Weights of a small CTC audio transcriber: activation swiglu.
Rows from block 3 of a small CTC audio transcriber, named by matrix and row number. Rows with one number belong to one neuron. Each number is 500 + 50 x the weight over its row's rms, rounded and kept within 0 to 999. All counts start at 0. Numbers have three digits each.
After each neuron's rows are labels from the 100 clips, of 14976, where the neuron reaches its largest size: "lies over" is the class under the peak. Only what is clearly more common there than usual is listed. The data: babble in 24 made-up languages, each with its own sounds, syllables and stress or tones, from a formant synthesiser. In brackets: how many of the 100.
# gate: MLP gate (model.blocks.3.mlp.gate.weight, 672x256), inputs 0-127
# fc1: MLP up (model.blocks.3.mlp.fc1.weight, 672x256), inputs 0-127
# fc2: MLP down (model.blocks.3.mlp.fc2.weight, 256x672, transposed), outputs 0-127

gate.181:477516573524496544529498599590519546481435489439490450465485570546533542530469600481546468527456495391502487520486484533488564471517406528536427516509550367589519520537569466551570457532458517437401473519506600508488496504555484471508491450497512495468493437422514421496499515491536460522523437549525494514417520531451534491561550454561529568515499472459501531500495442505485587545446
fc1.181:579499474472486496454511397373467474505551391540482591477525510449426487487518540499455535418491478510468520527543512537513442481552561544507482530492544550476430490482440473508450480391491460515493583529462436520471454458441475518546486584483455438600465577539476564513445563469532534528538563462530487494543422472571396547458390596432550493489505532501492464492418511481475453433590
fc2.181:536487389540538462465420500472485480459466616481516448495407423457531493448530507413534523487639576485439545516437512493468479508491483502503563489564469607477456574492433520497533517458504547482535492500560535484500474510441587449449597495456526549420488487490572580563482520438558551473464507479484455517476593562463546470377501510553452504523446507512599546544507496543574482506431
lies over: /tʃ/ (30)

gate.299:514457439568489455574469694516523509548485476538490465476523565505508483481508517408427435566505554514485578549446439538471443423489496516501448547526558449558491419624417491440462636595423529461553456546552441512521533519553557490486464581438563446443606536495431536491465483546409531508528581518485462468521540479486534483509544538610522482458535506482561543473431528478510487513636
fc1.299:500390492529448532561512529606547518536537492417516428533515546465467495441459538430467474511535603548542554594507476490459457430474540473445502525559547485419534533550474487431493664670393530489496539511567434448440483463557563539535457531520509477480638459416410518483432443527424491503483585510534467523520529540512526520569564551554495503423563468555498452377418423443537542430661
fc2.299:504554473476521491487498405523645515452576546531472627576534531528473551474493463548477449479496495497520442452448503479447486544502556486422440484371457565473448460465562528533478364396574457586353445608557458434513484457470467520443487558482441456559403450481494485476501473533432565487504460466457439386527553500531457395574414473403522522598506433523554572501543489480481523562461
lies over: /tʃ/ (28)

gate.79:466479467565567499444562516537493536543549370541525503355518455383547429468479482590550519449532478498490592523442435457581555496504451498542519488581550507460464499530553482462503475514491551456558449490472570521633433509502541526467504499467525529520523401442451572488481540612474520469519466477567509503574535539538551545570440497499476467520571431484439511503527567502542552463463
fc1.79:510523538454494517446399469481443543447558451528489444547493506591455494485451512456511441544474417503433444536549530477498444501548532557529497527546483478562501357424504526501542596559486482644404554521533526443546578475431491541556460482571520541427504584537550549413458425410486386462482489372537478408461464423441537432496499573565432482524517570504550556531564576436512498474510
fc2.79:399534490635523506571487625531567453544440502542578454473496560397499520552577561511442481505581550490494497461535490459484550504482489482442417417518472501528449559516434474459543456468435488404539380518403583601428522520487486459461438520469512504468437512439474492420458592535563494503459449533465507537527501488486496570540454558385542467491543483533456409512504452528526433498484
lies over: /æ/ (34); /a/ (29)

gate.473:500554463465608453478530430485430470591459440440530473480527499502507469467483430600603554528421660428459548537519493543389549584430461505587458467537459464581490497493531437371495572485497496607515516459430568507474538507456439537464581507453449509539483525576508431512581550552477494486510532555507565511514463463469488602532458450475515554537513584489470506529481513436556484452473
fc1.473:481440477623532478509575488559627519433438534522529546486506519494343540541486631446419495466469375482506408507505518461534466423624528465446479598502479511436574503511486577441471470597562483519480489562481472496588461467467550548558453513584509505475552434532439574466474414453476507530416567423414466494443442546456574463594547478516483403447526453558490486494470469511491562522510
fc2.473:494563426507492508455481559488528488534461478525471401518511485557564523490522552613622465516440570515625532500530444431445436441430464496515584556469423507477531522511485473554516581488484425544496479435474499471451564448466509486566503552464544525516596479514531415527514478448451521572533510516536518538534527472480471530515524512553503480467388555598406561536528438427564522406502
lies over: silence (91)

gate.105:517459481450402461460532483500557556544435456508604438528563478537404570412522540434517608486535557528511568396529483481445543473530497536534511543519498465469485455504569534539535481519465496493503556547533495491570464546465529509404436511557496496491494509544495453504606549545555497576410539450474516551535546577495471543567424559458532501512441431543449563460555511396570638565416
fc1.105:568437545546505495543442489476521448583561466513478404424476529491502402540485502534554498514413521412506577474465552533565489560538445540486556443439528393541486455463477464610466519490590520483462492556437453521440500503501530489402503535585452573507556503608501476549578525405523529518528512524454559480525472543488567483419424481439415487480473497481454533574422500526505421412451
fc2.105:493535457505525517467438604547505473508462570469471468523491528530547468518511518434495504558507554429515514479586496500447598423364560483496544464579436507502546520406508556395481509483537506488692572449407612440513500413478470556485514425514475446369512522447571494529537491583483465539575587443494528526484482522526491352522532493559425543547528480506634581434473452568514513447500
lies over: /tʃ/ (82)

gate.95:438506488389407524538470531504484547422447518519546579507472536450449508488529519486466477415609521476417538515564534435484552525460492542562491435487451530523461490426506577544446500465580525510525528572533517620557505433496448520448483597444553484511427576491494533509483511437437401537594583445485561515558537502535494576463466540506504525514512488355510528540462414506494518502437
fc1.95:448432517440452431484506476524596442400460480567489393570407578453468480466519490502505459373554474402484477476487533479513437396541628523517530469401550509435540495556467421481566483479595505476583523529541501493484508473514521425447490492554510420551485491468482518501520606446518486434477572447467579542541511561524506519470495514524511563486531492585554460507460437449542580473478
fc2.95:560515423502506483495592506539490535540505515503466572495487485469486511498458481567445546588435477556531511498500468542461466534516508422529521491468467450487440450568500540510471597538453494530458552446533452520493532457497451549484516464498566543384450503577530481410453379475530535578479523474458421470464495418392604494550474486503466440585551512491484521502482500478433416487518
lies over: /r/ (48); /ø/ (40)

gate.148:435497524475519523559535460497533503496472419474487424516472424433447459453510440478538479517461580478420462474549496589464516608507502483436412547576553464441482462541543484505501385485373493529512465488597512454553517527479554530531546453451545567569560565578473516514456465521525624590497492469488499455576437470445436468477553434436578524524498402428484588480566494535491507539482
fc1.148:448451487513510505445539515489470577575566470450491470520516477530502534485544410540452572452570512557488452475574527407461512569486441519497575464492529474528548572503581490515576504571452535535497391480518437487424417485513431508531553503547451591536496492531416525575506565593490538467446422431483551517500458505457491428420503500515447506518490536545500592531469651544454518421505
fc2.148:552487504486485492522430548443442577452556411565411477527511466459529465553487520422465465484516456510422608560512323531497518456560589573487554536494459513573451546559433474549519504499533517525464624404457581466505501485369459548362495460612483488498582531501521613421506541448446517538517562470439464526508517487520516533448538480486521620534480479504467522500505438521493534480550
lies over: /ɔɪ/ (43)

gate.83:483551459543392535432486496608533457510497512451390550484498520444595568469555480456470500431507509494507599464527492404444446392493477378434510420532542489503506482468451512598483484451497482530497587452428413479507538470476433503497539558443403490476439492446450582457502469493429599463543494443446475424487516405574490420555571511496570543460364476529534434517530427593494457574494
fc1.83:492447473472474522595436428488537543495533588464513429514531533475426448471403437462426414520541559511500448512528468454501424525598533592517552457489486490436546512483445513396503509568609585451463501633534457493582485496490422528558536556488521491487461482494511548586494464468519492548490503514552465479490480543365424561410506497430494475458460498463537561446531502496491564438483
fc2.83:401507535520560555505459512435521527522516489504418542544445561471589428468478499646514472526506549481509525579519463527482500489541480553553517539527513485495565445470538521550559497505438504458497515428459558548467500491531521482484561412455547552485473462527461532466548469536383517608490505432435514511576459501652567441534428513564537484563414508540504457524482566464363488560445
lies over: /ə/ (29)

gate.60:457507513448475586550503490526458453550417420529592477536520506507497474385433538511486477519456475470610513530563487440542498463532448557532497551542482477546643509516596528391504507557542446454473513475465514559516484522550479429564459513519453457551507482446585427383598582566472491393531518505499447467577410556547502562501449600540460487573541536490535467481483550379469468485469
fc1.60:415517476506508475511511497432449507468463505491510455524555568495555467447571362575550531472428496447506597539501519519561557552527535434460547541511510519506594468506432482509571428572487510506471493411488465496559499514539462373556439442564484451549552494539511445457511485565424455457492489492486417521516546548528462407484455589437420460596475502531441577527481485479461518493478
fc2.60:499443531456528540484486486401531538519543522529566475488435490506619537557501480404457403495535503533514512494480508546595591575489466568510481555575524503515566517412540510428541501446510558436553455546396495601502430339493494630515505491502535449531516544473577424525451533534471540489498481477477480432464482505506491496499456457436533500461465430513479506517452536503489444524545
lies over: /aɪ/ (41)

gate.200:493459496389477479529446469419491535460457534479530415512512469539561539527492540497465515511587517495386544597501510500413466432455597437505591496612553625492439464547471515507476518448456462426432544515517489531436542516534418443533516553488514521496496556441558481532548449579535527532564522504476610449488493616555518539501397465496551531460545451491531529526488475585434572580579
fc1.200:513496481546478539443561486562529461470544490503498458555536415435435603457462528470542453508459526481477514484520471562462511539524508413525471665516526522514509511514520506447531548553523532480520472575356405485504472440412551503437517636461395534462557509423508510430377512550429522478523410517471465535500481512547630539581427440459556528589489455507409469541562565492505552466464
fc2.200:542524519415561447512438537477477457573511537561519462492575524539474433594544499534485589501481635546498456536573480399498530500528523528567584481499475436511579505401545576516511565535430513531463522567583494414511408469496529548475539444509493409348535523568531481478532541533526584551454509528490475505474402453449419566455534531519548511394515536556453458473477532517427433442513
lies over: /i/ (36)

gate.451:465543482412568437482519515537389534466513457521509504470548528542524573530507545472483577593524572481497471536535546404491552520415531456586504578494586471517459527438496483427528545476450600453508568483486470527423523497468511559549493439488523454440520469583455550549594491529515441503505415526498446399611532519581512538530645532452491482454461561468516564500609513492397517468378
fc1.451:536561476431531435475530510527426522432494486510462530430546473480548523532485536493496547580569533470521449521547536372504568534417498477561539523516546471505451529424515500478531539521474571480508597429478460539457559558474579584504469425488470495470571484530472555536596478523501421507505420520515452446582486497515458532508635550427536513396470541478565513521598518508387511477410
fc2.451:504473521503507520579529534479607491492519550454457554486501520459478433465456498441470491584504455455511586501483504477457473512504452606466441466531478533485467388454567499468460410465461463508453502498507500547501458602509564527462491453525362493569530527506507538436548567480465457525488498545508484597436457488449416456440529502518540620566526566518545495444487586441449549595596
lies over: /tʃ/ (43); /k/ (33)

gate.651:489451421526384526501509336482443511613432436540442534584499505506441430517519498505580518532482500502577486484511512497465454371446472590549493419515517444541491481565492453504430468470453451548483512503534405527525409387528490486539483477626444541459478574536521442516515570476533496479613495527447526454558546578536527466443520541567486504405487551514560491523505519531510483586513
fc1.651:521563535471632491514518675502546471392608578471521488437471506475536527489481481509420488486491481493418508547489493487520558597592559391460482567507512554462542485475496542511596522558530535470525465489480589428469570574476526514457511484411506428516513402463511559523489410522472474516366474497531462548469455440479488535543494446462497462610527465484415492463514513472508499408512
fc2.651:466555550524514605528523355477437512567458471531536531488460515531511409553472470550489561447569467534485519539498415561550443525506516452549496479535546546520465473477556460520518513485467480494468513618563455468424456450504483547451504419516523482587486495443520462463547567506423504488637556472597531443517477487549534508417534438534540487462493530559502409498578450507463525498477
lies over: /tʃ/ (25)

gate.182:468464594474506522447508484497490455569542526408531488425512459484494382484596518486529581508460535448479565408468584553475549600513481488458424438399435458489449569366450627482510422448519549529470552508579525551475485551555491443645455412485531579533480503506509437452501575478550504535422475412439445453524474555464521456513553549523483494502487491451482543431433612462435571537484
fc1.182:499487523502506451529544555391479527515507560519490542511511552479480508476630516455434549654512479482551489504600460510529587497516504626487375509518418460475537426507530415488507521549594559590378525456542478395537486549446537487470432441424477462508514510518501529582492461449567447538386441433534566420457507428530482533530600494534535494481436526568399491515474478520477511432419
fc2.182:489521447476472508460499546495509607526571412493456613558561481511375525465448498470582442373516460505532547493459500492490463482449474554479561467525543515519508424452564458485528568491550427607499562534476447637496560485474489476403537490534472525477626511564602391504513524516550530549523487556511449531515489515451500370450489428475365550437578541533516511539480529518516475399481
lies over: /ɔɪ/ (93)

gate.65:485471521668460540445465513548488472490521603508403470525503601452463595496508505449494467440461539508468472438507510447512386535458524432432527552524437499524512435537468518521493574527515463456538433506518420535466575531605496572439585520458580457548320373524492592510448538560579547518546458459481520517553611449543525526526493475469505462447530472417465553498460474565463487500488
fc1.65:536547511345566484582557500455461524485501428551557527456466459542562415476445472558490482557503434523535547586483456563499601417577519540573473444510569524435483538476475441488480463478503536519430545435502611440552391510393530445549456482546387533440630577463498425480539499467463432473398534544500469526451407548450472478481514545503520514550488506532504456538549538438531499483494
fc2.65:434354516582391462453476567466432457537435503498476413454448548480516514456491527507500496488528558449434493462512470493450546515474514520514508507521547389441607506477504586544532350538477508509453536484468508565564517459473496509484453513484548521563466472493438545500486417479447418548368400497526551477460608511530464590497537466572534519579519572456486476510563576533544524507426
lies over: /ə/ (39)

gate.100:535509525503491521396458490466462603475482496513588547505510559486442476553510510468534465485504517590529590557536485520495494557436497522481453532451562491529542467601441468565472495417435537556505565519397440473468521461511528416414474497557447553531527508512435417448570463569517547541558558519564501428554472590491494522444504477470464461532532483475443453489439550468534514585475
fc1.100:483421525508581500544536476476523438531472486495391515500489506541451531481561461481536541475507469408512422429496540475495477526521493526518562439491423528444458516433573539515510473567541449353589524486585568501550473498553512543520451518481538476487517570526455520482506514432438426453468472539368570534534561543491557425457536510494459523543525518528593450470531408489410493497470
fc2.100:493459495496459522477477613523405563492532513494520529433495518374467426566437559561579529422507496579443447516494576628539577561437498542520531582430535444562598474543612514497446359438537479580492408539464517582429534481475490475529507545465523532436535393511519446550583383531567453533578508511513537493498457555543484507504453404493530461597500441492499462489513612525474509513484
lies over: /æ/ (27)

gate.349:562541568474556497456449540401549514491559426533394480518523436455539432478533474505569522461368538517518407528471524487512513483418519444544471471496552419586517423457597497496478451535500457527464541539525615563505480522450561554466596520546518489509529530561503468523503539536560544517459475511589425586550395463481511479422453564598405422546523469455518578465493549488503501530451
fc1.349:476528342520473587434490501553527406568612609498530547466433536528550485500519500511516539540506427579532500487529589494465398522601446505563496463526479577510520489474472486421505503422512587456526539562511472538493561426451538527548461521517577565458490441538525464528501518559504434501494546497450560441515508449492363493434442492486468561574496457384495388439493504501490446453417
fc2.349:474524449551555484480475538494495510563466352470478467536508522471448405475579464595497461456481482491476468497533521528534525471540491425472504516470579375494483493463500449451498466463421560534532484543400487492525515424469455413464498458494505443658535555434478511484437637510576525454463432525542540537506430579450517455562575504546528365533444562506532521473393490479454551548479
lies over: /i/ (37)

gate.600:567468573484519464484410569559497526514566518553452586603499605490604522529539597501530527497549477532484515550474491502563491510457498489432477467598485569544584487519519505530574470476429442536435598537609583411461464547477543445450484468437546515466502462430560444543515595498601569568450458538574508556422516531524535555496451484473464551575475417532480501441475588513527494545455
fc1.600:526495487523465485446441438526480555556516469487462566583481598481507503535541570519493586459608438533493474491483470461499552476510501537451462454463495473501570454498489559511499419496419488528515574515555605458469529491473525444509490502535532589451567556428571472524515521490531521563555503609466541547483468463428586554480480473479492498483551431510570494525553516546530574534444
fc2.600:549550495629470432478465463537505504537470546512487497445539474487465500472523508493523532553510512519488525533545473479518382490535489532476544557582497462512556474554520432428407491517449540554503475461498361422509458461418409457517473485490511445424522465404524499530530639522574437494477600598554478474525381526485447447426576517631483479565485528508515535509613537451533478530555
lies over: /i/ (88)

gate.149:580545487549533471429512527416394456497496520482537457473506499549480454537481506515528529437558575439528549515480576415526602455443383539489511532468457444578526507437405492516555462522497553557478483502521538524497553562578588555565531467518438533533556553515565456449521543491441555477452502620448565590480421492529470433489470621536454539439438446519523569530448525512534531517429
fc1.149:497341614458447421533495571476495567478475564544483521519477529564501526527578486476470512525463454490389546451406473500568438549386517401596526492501648506497475476400598511403473584498521417503464499529534502492532497506393520469521493449474503475479509515480391503547516547510548506423422374434571481511467568469544492564437543533556558516519458500470516514509425473530472472527474
fc2.149:540550436499562596475482473488474516414434526440461491514468442525564527417417443453532561468522501436452460423537541522534571380465488569408467543510432602587463523470612451551489524526488544450448490493547497481471528561483420505408541479485484540425598553457526531528480530463535451502523512605487414511450560514551500477459573491471508497476477475395534427498552523606452540534592
lies over: silence (84)

gate.311:453452498503524554541588428469534457505441550460470520559527403502530525623497458580524499465414463517494497449487487617479467416450481615458473455564477531601493479567478520522464550467536429472450464513467476474483496540435534499495474500477506474464466501518408513465533426551600540462606500509545545470522430463509642462527504455454412480617413508625463487501584591507470502394493
fc1.311:594477572479449449455494529426483485506485629533518529520423461485479574539502539539469469535542425521545500556526498541556461528553522508532495495500589520435585517436496505541569379533543565636535500518486535504446503484512504593560461409511566469508458591510481454424494469529493494525436510595483517629537459493496445493464440574470546474439514474517591470454404436515509518544397
fc2.311:402486442563493530535549432498594488574518478494560441392484551565591452496535447507559536460432527551528554593457439579479497539414533464520508557511531480455482469565488494495545567512542466494468477496466521563491546516482490444397544526441442513610498419593469477489471539512403414521469455505579453385574464582590502466620532472382526528505554460474492481523506486468470540498414
lies over: /ə/ (34)

gate.117:550478550478425447426551511456400531507506491493540511557524617511562672536545467401523556431469505501574588559526435463481509512517571551458510487495515512531493546434535396473521586415492456498477489459570481471415528417510533480454480452590506414526484434510426525430484444560375524500518493547477466532548518515452562538488496511474468568422561569528546530540443467590507528578473
fc1.117:420487536506579484536455447579611550504515539533470545489483428493512392484430545608431473529566449460429516432446580525463488567505491458539486529501495505403541446555492540461508442564514505568507451637446562451592461536530488550507510507436512576469443515475503436588603540402577491552497523468499556448468435458488414430426510538513481469574358445486452514485607570494519473439476
fc2.117:523557520506406475505598543504532517468431478467457510503543528505552614515473520440585479580452598521427486503559437473499507538454560526514444452558436475475357453510541557483523531467395454484596484536576557482593472499500567530496556492505473516511541469542435430487528497463481462502430524470497437526461515412496484500506523570466468459504492458528495487406513548565450516569439
lies over: /aɪ/ (48)

gate.542:501489442490517474496498525414515521565493507503521486464458564526485559565456430609572516484550412449476527475428524540522558560575512533488420507515493411419529571378479489673491580546458512498455526550555522515485527515549472585484504527470498501448504515428469457559522483460517459530492439420472437559505543411496588523442430483464492459555427540480479504591476454555489426561484
fc1.542:463489506399534552538528483629537540503535373568514423549562488453453529569544481402473408462469552510545568518512468503546515511423468536517508553510566473466541514521524504462431505512478431485554538476517436490574476465497478348507494514477456481563534490544507451493582457575475497478535623566513590548504460495412507460564540413558544537443513488459523539469456462469537611527537
fc2.542:423515474530462470433461517555541424556484538549550335412513501496556629500483408497495506503451438578570428522459480612470474473439440535559532493486562476494538416453563499539518511495560517445455595550387457505560506495557444482574417508509451483519528469534497619421604510447591421423482373444550495411513477543522439516472524518483489490469490555487473468503594387520497563451537
lies over: /r/ (61)

gate.80:517422520525568511628528422478508449519517431558490554449597538500514569364507492522434468404557453518529544504428468480548410493579623505482504475564490490619562485476518577513477543516520492429494476454452493471491451484494548482469552482481515603614560531482463535499478493561506496408542469528509447538561500533515487513572483468437429426649487499534494512472412452460547530458449
fc1.80:578448510557529506570578446408531476519567436491491519431529509504447603396503540550449512462571420509527546463468411514544445480564600587459500527606527552599547476495548533517464531484589500448577483442480481447457505443448521450515473408522506549589618499491481490484504515642487577501470496498537394523529522521518488481548531464413369434590448498547514533476392461492557534449480
fc2.80:412405570434524553427544486437459570527483525554494555530459551458502506492560534502456467494539504563477496522511540478524503491473521469437442408521587491429492494502520512455528575466586480586483512410484501489449486424553457403569491535441456433513507457541536453390489555470497496492492519454533445454473434473504562416547442530417471478398510467408525503508442664516530506511571
lies over: /aɪ/ (44)

gate.356:518487568477602496491499589511559452524511437576456506494435470486510578466523475434536500506418463465506543506493479564494501543469456557509471534535496546430509494506619500478449542495439407437563487537552529544563541462488491455410506550415483426545426590546594511413477442515532534536540522536443404487505531532516441571504545479555523477415492511462432390425507399626450479491572
fc1.356:457536381526453525512456478527399510481584524427473468491541529518478458513506521500443578511520616553439436590542501442481496486552541407472445530511455492579509513459416536571569440488521525511462465520466472516422485591531553442582504519546520546493500415520372480576558607448494460462491432434516584494505474447447490396436444535437468506515498534507547608580486559439503511577455
fc2.356:520541498538458512476498455557526530438529490451452488491497501490447469511477464499455556450519482450523581546442478498465487530529486514532500510464570499529463470456430434546442481443451475470521451479394369495504566461502511526441491482440553387532508429517496563523470399531657466513533613606550363513451477488499534574621403542480548409437452447502524449531532479481594468606532
lies over: /aʊ/ (34); /o/ (28)

gate.405:513458395562457540537542458495503512475531504475409481551628453530413450575540541554427625510419575495514510509432459547564443514516489413420485456589468499441497540518548490463478445446482549441510507398457461523443559505455505563586449463451506465501569547450492440438570599482532542554537475595474352428480464535521479506559541517515483495580409430583430485485521536491531554437500
fc1.405:504490437539477565489489484464569569474574522418481542571655490485440408483448575556394557496421521538540591476478473505565416576517507514380515417513490580452505514476566536435510438456464522515433535445448504551362531466468491571541484474453461390461583542429552474475535558465494487565604531609510366436464489555537480475498501516523494537548374461560534454507529462492512415450484
fc2.405:509490595473590473482482495490391480547473584529499468507481486483533641567494479495507497441481478598483446433440464473522484483460465526552480532412503488488357463504476553512526566570549488498527466483541531500566504508467516634501460555513580451523464400566464446552436418463539543479525532444549622550444453387497521431491497488464434548452567409523476517484453476536392446591590
lies over: /ə/ (45)

gate.150:532462596528625506455524454589506412495538494518553529567507458486462554417558482488533513473406501514493531421525453476551492548557562463457490544475488498461535501504467451538448516443520458481463458519475540498431443594516552524427597459477498445469452583516520574556430519429468440641534539482551553518417526481471521526545521413482560506482539421439504439483465555549471437423522
fc1.150:539468639499585512434500456541529338461558504539532543540516458485441591470543471469544566460445544502458539464524504448536515578515554465505448569513511500497481476519483436530438510426503467554432468521473547495414499564477568479446589442473523444480443592486558528550414536408430452633544525464552516519428534487429494485540549459531575533457544434451521426478460553547436453457515
fc2.150:489573480569469522621458549476496538394422496503491603478424531513619450562501490458450489619607499470498542529488484539473508486479556374531523483404539561522491437454510514479533515509482585473497486508474480504433501439438424559620466444534509471504480490522530503503513540552598579467476430467465473573462454510526486482500440485538510444484545486535544479592499415356470481501438
lies over: /r/ (46)

gate.259:552545509475563503526578440468488474400505520598448519538510461548486495493543523593499493506518508476413573556464418457545536539464576477482534490591452494582448562486515491523468457441498541526581514501572427584493532445440477483492499477400498582487542488491522456508479578522483509516528464505505487380457539432454481568572442486432452486514538446508495507494523495520425543423427
fc1.259:588555503463607553488566474491491486422495496574427501555496460542504461452550517582447452509541566524401500562501447473539503509445605446504514547575492436556432570499562485539459513456478523519586513488506442542463554473385466466495470508442465524499526495489509472475530589521480503513487490501475455382506551464436479582582475435444479507500526439487459502527519513526444547444389
fc2.259:502501565580467488493452452517479559580456412502524529557552581434498517500509464433514544458547482517490547448582586494522497496533468461572509544423503437519458436375427511498441603419457487516517494527487529502469554471583550450493507607565532523572512599485482440511497506426539491525531478428523477564447403462601477504527565500461539494468463552486460455498444531442476546476517
lies over: silence (87)

gate.271:494537387481494499448587526520541447535441554446491491495431524466532484478450402479495457528471501474521476421521448546433435516565544525523477429537497540530577625559426514484450370499518477521455554481530476507549458483470499505506559547532531610405523414605410565461471504508540523416540525539542517441520501501427537538524434508485422610433556516379528571550473644520443485554561
fc1.271:455524537481588573518468526408568518541550554482447568509511476453492425401549446408530441482463498504527483473522461460467473453515516564460471485509467523522553614467423448523523550523456555488517475440458599502478605502470509522506580477539510525485555375664520565430437498450495436460479537496519482475471382570550506446412458498526577464429549550549509596503526441499485427514588
fc2.271:371477491534404427584548565515442511576490435475440450511466530552482544557493491561443520498518428513487517558503558524482442484514502494460513456566611609555430543526456505536490539572601471531422542556417402450447524593481569424459496433495502424487445508486499471509484474453464491569528421500501488458404379532526472496541437621478525545528556479474392627520533499537474504406456
lies over: /aɪ/ (28)

gate.70:491408407505468493524398563634514436439535479444485506515549407518494541524483394476512537477533493497452546487480464536556514487567559545505474562446506583523526533341437447529506395479507528454461414486563475485460550430562514471502482431551518469594413506622462468479547480464461461573511434578523467515493571437504508448524502539565498599522572516496532423494481518503407469493495
fc1.70:423573532488476441548498560426556455611433557507589469439492610516501481512458532534430573597516485530478497462567493493464501526507437501471467551525431526490420539570443443539458482570422533454514462579569489477484521605551511440499486552471484431594590505494527456581538472519548558448420443391415572457484416484497519546494586545433403493506391506518465513493519538420495519559448
fc2.70:485466492533549550462602464533505607517530490436425512372486537496452497532465543551514582479531522443501523516440488463556470479431502558517470479543425598450519562465396532393580492408482485579471567417541434516506545479479486569424523487469454593533581458580482514487490487525438533457565497488487498494652511494523510467508431513525547497416492455463465469481498477551521521469573
lies over: /aɪ/ (30)

gate.445:442459513438557550510522482470460479622442501481564496580532366486598431530536495490424572503476466531531498568509462499455550491517436569458483568419521493511464401524570537500409445470500503445471494496559600454505530512520573508517394497446465520469517547564527474525554538556495483596541490471507534549407473553438398550544484507523494427447457466509535432531515478543594535516548
fc1.445:442564485454424510545563401495468544453499513474582472473529464519496508484555559448412462558473595435495485525444538493436541561552551534488464521448497522463445481542460471481468610489549431476521479471504553489453460493569528524512555596475476549465425568535589499520472502483550520537549473504503554519447453539455480587532420373485633438482436434473600413490570572451533485590494
fc2.445:382491502467501552544525489599401480543471475496521512571484484506463566474479435528464521442587491506445389481429538473521479495549467540576409422531464492494460465561506520485497544615495504430470465470495573479527581550557550431620466446508446491537594448455552462484606422538523490511561457446479437560427550473420466485598508580472541381436442500437463462559475442610522465475540
lies over: /æ/ (40)

gate.87:478426404541538600560538578487517460567570501413438507410474525510542486504502558377502509501469412563571459501524565532575460560531536559438464524427386531419441469555502464496530457529521529400507514510398475541472494542441568455554522567590539473423444603534511589566490524527552484451477510511519504497501522577483516461558504520596479516491492561517477529559542525516441360438555
fc1.87:512562538559441390344533516498529511597461467554554463604567491496520542495478489547531534567501477454576544553459508405506530487517448403532500463483602519512530553475483549604480498403456437532408404555565474522525481480549525520463478523448457471542511526545459493455596469523439593570546502505549493504486536571426578564412475392531494478458463406562497412478572434458553563544600
fc2.87:510477430528588484565564465509497424509530448527543451495604430480573489448491486451547499482515488394566472480588469540446489437496449474517581536591538542501456509564363490517444515567468517486535486456532450523554611476476476480508520559367546560506624564450574532536537498439496536528521556485466458498551436488485461441464472543468443451454479553517415560506410585435494544461421
lies over: /r/ (90)

gate.380:424479466523573605549594483537445497457490454547491518451434478393507444532484493510570536372542492522561674539528585540505487483589555466442452548439453480493509457518546448497449531466523355447540506450484457488569510446488371560483421412520467551546563539467555518506532467549490613499590510442542534535461449551499486524544590470502532418536539441442475487549568477607477527421533
fc1.380:553519492491415384461415490489529489473490560495483490511560545579491523472564506470481448622478472489432350465505439449472455478426408539574528443570524548496482547470493537500511481475483626504465502578544540530446487559508603472507545582484592463394444415533484457485495535478537415487417509546497472508533534427516534499453371551474493548448477582581522502391434547428533430554502
fc2.380:439524534481469509485520531422480458517497478497448571518417527549421534581477538490500451506495448460560556611492472441496557521525498580501476511418418484434463343463452499465507439464444433398521527542449551529565574488516491561488494417484393432475495440542534538437491526504434508544451513481478500570526498506540540570427482456593449626545454535591497463414469602530472530465498
lies over: /aɪ/ (71)

gate.457:525535567446469451482514503596423509456511492451465554461567503477526506469614537395584464571476506543500535512586462571493513455458461493546547529601497547502573550494442408631499569410445578467504468525491498429492480569491462505495451441522472485484521510485534478473521575439519537528496418496483482470557469476488506413573515482568556518467439417463359484497574453517454532533472
fc1.457:463554582500503495399555624522500592499496492502446554540504515572471428543531480488510383556553431488510543466476391439589607592472556564465546334482398495573524493523478516601489568553495499525493556432473480532579480500501473597525494518424511463519533427429496459451452488482466488427534509508458478498597472461473522521521506480462582457443508468411484492518540562491575417514594
fc2.457:536436471473515562518493464537553523578548470484521459531555431502454493430496453460510596416505466460544540428579523509406452487608524469438505449509557495487456425445553512456509457538492524450450510512455555497507534523536470428521556408536499545461479513556533530592468482494538474463441510454568408424495568479455490504464423549487482515633611595488489453489452507499490444460470
lies over: /æ/ (28)